Weights of a small segmentation model.
Training: adamw at rate 0.0015, 10300 steps, batches of 256, held-out accuracy 98%.
Rows from block 3 of the encoder of a small segmentation model, named by matrix and row number. Rows with one number belong to one channel. Each number is 128 + 24 x the weight over its row's rms, rounded and kept within 0 to 255. All counts start at 0. Numbers have three digits each.
After each channel's rows are labels from the 100 images, of 14848, where the channel reaches its highest value: "strongest on" is what is common among them. Only what is clearly more common there than usual is listed. The data: rendered roads seen from a driver's seat, with toy cars, trees and houses.
# convs0: first 3x3 conv (encoder.blocks.3.convs.0.weight, 128x128x3x3, each kernel summed), inputs 64-127
# convs1: second 3x3 conv (encoder.blocks.3.convs.1.weight, 128x128x3x3, transposed, each kernel summed), outputs 64-127

convs0.99:116122091113092147110159108138087152105105142082125119094098114095152141130114127151083132135122119145134157143130133116118140104133097115165152156118098108101144075104127112069129134129137151
convs1.99:152121107136164156141107114143149088172167135113123130120142101152192128144145118129141120128150128109102184151117156136136140133115130127136142136117126101105135107095144136149141201150159110
strongest on: bends right

convs0.122:136090087085124145081111096112091166115070117133119088092114131061125133117122127136091126152099142140140161129139144123133122123105161097149102123105145141124102146122093143114107118102159198
convs1.122:151131134112117154146101127148144101115123108054139154108101079117161157109141141128163151129109095142095169159132140157170119125162131168118140104127120144091121114120105112145138137141156138
strongest on: truck; vehicles: two

convs0.29:129075101116084139144147114121127070137113121081100096108117150105159131106159120138137166112105093105111116117153153130123120115143143113125157145121116110070152135122129138078090130091149139
convs1.29:130114158118125150180117138130134089158128118144164149143137140077098149092138123137123097156146111124112136144139075145149094089133108089124112145162127121084126112082141135133090129149150136
strongest on: truck; double yellow line

convs0.30:098106087091104121083113135136105134067101113131120132122115123125145112104123124109088143131120165158136128132112142149138162128145090166126075147137146094113142124132132113134097109177122144
convs1.30:110103147151140152163075134122098130162177165099114125137085137104165153113116124091117117169104083121134150169087124136113087126084122155164142163106148179122111129122100099128151073120129127
strongest on: lamp

convs0.113:138103100119131132119102055130197112157064101144160093123126078110117107134117123160134171129129124120114138125180138131143139128126104104153097150123114143148124146131128121107137133129124154
convs1.113:143124147108108087130095074103112121132127096123113095106123078120116137112114118136124141117131120108088113130122126133124107127106124126100136100118101144147128109137075140110140116110132125
strongest on: truck

convs0.67:123146149109119089126093117162093174124116155043125124066159118145195141127109151127122116141105122103119125148140133165115106120157089148146136131146114130109116140116125134096136110142113129
convs1.67:167095119129129150106125108149084123123137106086148125122110114137167093138125119085114127153081133103150107174180128109103103135093102133087136114118095135134127107130131100113118131127147125
strongest on: truck

convs0.86:075090146099130125160103136123055134087128124128113103115129140096115103119123082116088120157125084113117127151185147159123099149130156123166127118108151132187125109140059120085131148115154174
convs1.86:144118098093120116097109137115090097100092127116123125145121120104097124108116119095090138143113094120128109079116110108100079127123105111111130114146124139120115103120081134108113115111089109
strongest on: truck; vehicles: two

convs0.119:132126097140109081098148124135099090153137136144133152179141141126149137105093105098127157165103119170145086076149111114135129104142100146183106137145120142165136124102119136141129117135105142
convs1.119:095122127156141053103118137131124123141092096145097111146131134147095122132113087097158128090122160075135151087075139112146163100136127092119132107189158129132128134127131131182113123109131124
strongest on: bends right

convs0.6:082103101135109142119105127142084144094109111126101095133109093109042095110116134116085098137074113121117113124159129117124128128132139065077132146104177113161106120111080140109105131130122158
convs1.6:148121147115136118127137111110107144089137106096167149130145052111110141135088104044141141164121074169114115140145169163125132108137103122136125150143124121115137125120100104126141142128125127
strongest on: bends right

convs0.73:156121111122156116104104107118114139107099170131129126130151065135132125128137080134132145126158119119093119143111108136102095150051178141111168122163101152126131124125147142149138109170085118
convs1.73:161098150129095157117137086121118111117155153141111088151106102102140088138124095172118093133085104123099113134092117145093137158148132109157148095114129153139150084115081108114111112133112100
strongest on: car

convs0.110:119172127141136128096164117136131135122114115147133116148108140163103129117110155128142126115146140114134144128170153156127178098127070149156047107149100173107109122108155116173144136149107143
convs1.110:137145148133099132118102097116113092134160113106069104087099083109130149073104110128094116094088093114114100121106111107099093156098122124146120142099101118089111119130120140096125109116095137
strongest on: bends left

convs0.56:105133145094115120113118091165114164101124122124100090106101125140099107138122129096151149160135133154135099172099125144127129149138125144115105132110118105146128144130098137094078113138136159
convs1.56:082128108130124143156084134116106116109134100114122134112097118135130106131106087095148079093118132161123138131138136078139156130075149135099137150110112065075152094155131092121140096118133090
strongest on: lamp

convs0.8:119145144096151151135139105106162115132140097152148132087133145134174102090141130137141112151190155150108088154125109136100118137080097129148089107144122135087085132090112124128106121157149128
convs1.8:136146135132102124108076130074088100115087090147112142098134101100114146099103113130132123122116111102146106140121118121105080112122129111133137108090093132100100098119143082119134128122094098
strongest on: truck

convs0.50:093096156126115089156116125151142057150130126041139129097118143105151114138130090114124137095109108097099105150118141118140092095130114123156124161135104128091140117147124118085121121096156078
convs1.50:098126147127140114114145138127152123159117123155147140173164125109207126156150125125106113144137123047123105114090087140126108165115111117118132141144141136117095117063148157110109123150139108
strongest on: truck; vehicles: two

convs0.92:103090105151121107138098104154111136107081112098137100115130127118151107130126106129134170134129089138093121140197123174135090140165137105147132134117112135179100124136122117094098133162124136
convs1.92:161137125122102088101100122113114116157103086116103107137162122137139127127136124125095155155132112150124066136158095130122130163112114108145130125134122159162121114099139134145105097106115123
strongest on: truck; bends right

convs0.107:130143137121124080124092116103131123150128147079139141103138150086168120127109104109093094147110098120132114106114120119114163098163118107134104155151089164132090147120109123091145113133139113
convs1.107:115098145123119128110135131091125129127127136140166139129112127049124124119122088100060110121111141094124104096075079132124056142149139117107131137151142128109125107091141133090115124136116121
strongest on: bends right; double yellow line

convs0.19:103138133104143125077147128133094130144128150102095147139119115100109117128115101085116156148151105146167098121110122133080112175099110143164108118132094177137157136116145164131091073116104140
convs1.19:118138138073138134149120103099136116155132081155117101143151129111097152141112085165112053110147131124106115117071143088149086141111137120081124153167120111071095120119100110144119104103108101
strongest on: car; bends left

convs0.12:099118143113129122103160073121169097099085125107105069084143094098124121101130102156148122105087127106099119113108113121126105163097133148137127114173094113142159149120148122173118112100124089
convs1.12:115131136143119106157149105156119128059173106165146116132097121156106107111161157135125155111083131091148117139118115125109181129133136118127124130121117097136149111154137120131116126116130150
strongest on: bends left

convs0.15:118117086151137135087154089135174113135114139159157101146131118114157129149147127110135156125168123163143117148088130157124121158121119108134133101137133115097159099120101149080138138143163144
convs1.15:130135121080093136124114077126120113126120131102112094121125120134125132130096109128111115122119116107082123123108133117099147137137124124136108086089108113101130118134026111105142126130081111
strongest on: truck

convs0.104:128167110121153161126138116145110149084114138136120126135141143137108119112137123120159103130138165152099116128103088119085106122144091128131103083104123159151112097085110149130132107103127102
convs1.104:146155130123158129117127131131136160112116125130139139125198143076125125145117099146135122083075083109108104096120159135123086093154116129087159143128118123081148133139103101088155115110131090
strongest on: car; vehicles: two

convs0.33:161128136167109125100130142135165156157142154133143111144087151108153170131122094125109113122137101069109077151099145135122114119152093096119115133124114114101103113114128096132114118111124082
convs1.33:122093130138144130129105093114105100155115117131122137068126122105112119122101114091090068159156128112068151112057140122121110111106116148097134136140139097118136141131096112107142152082133105
strongest on: bends right; double yellow line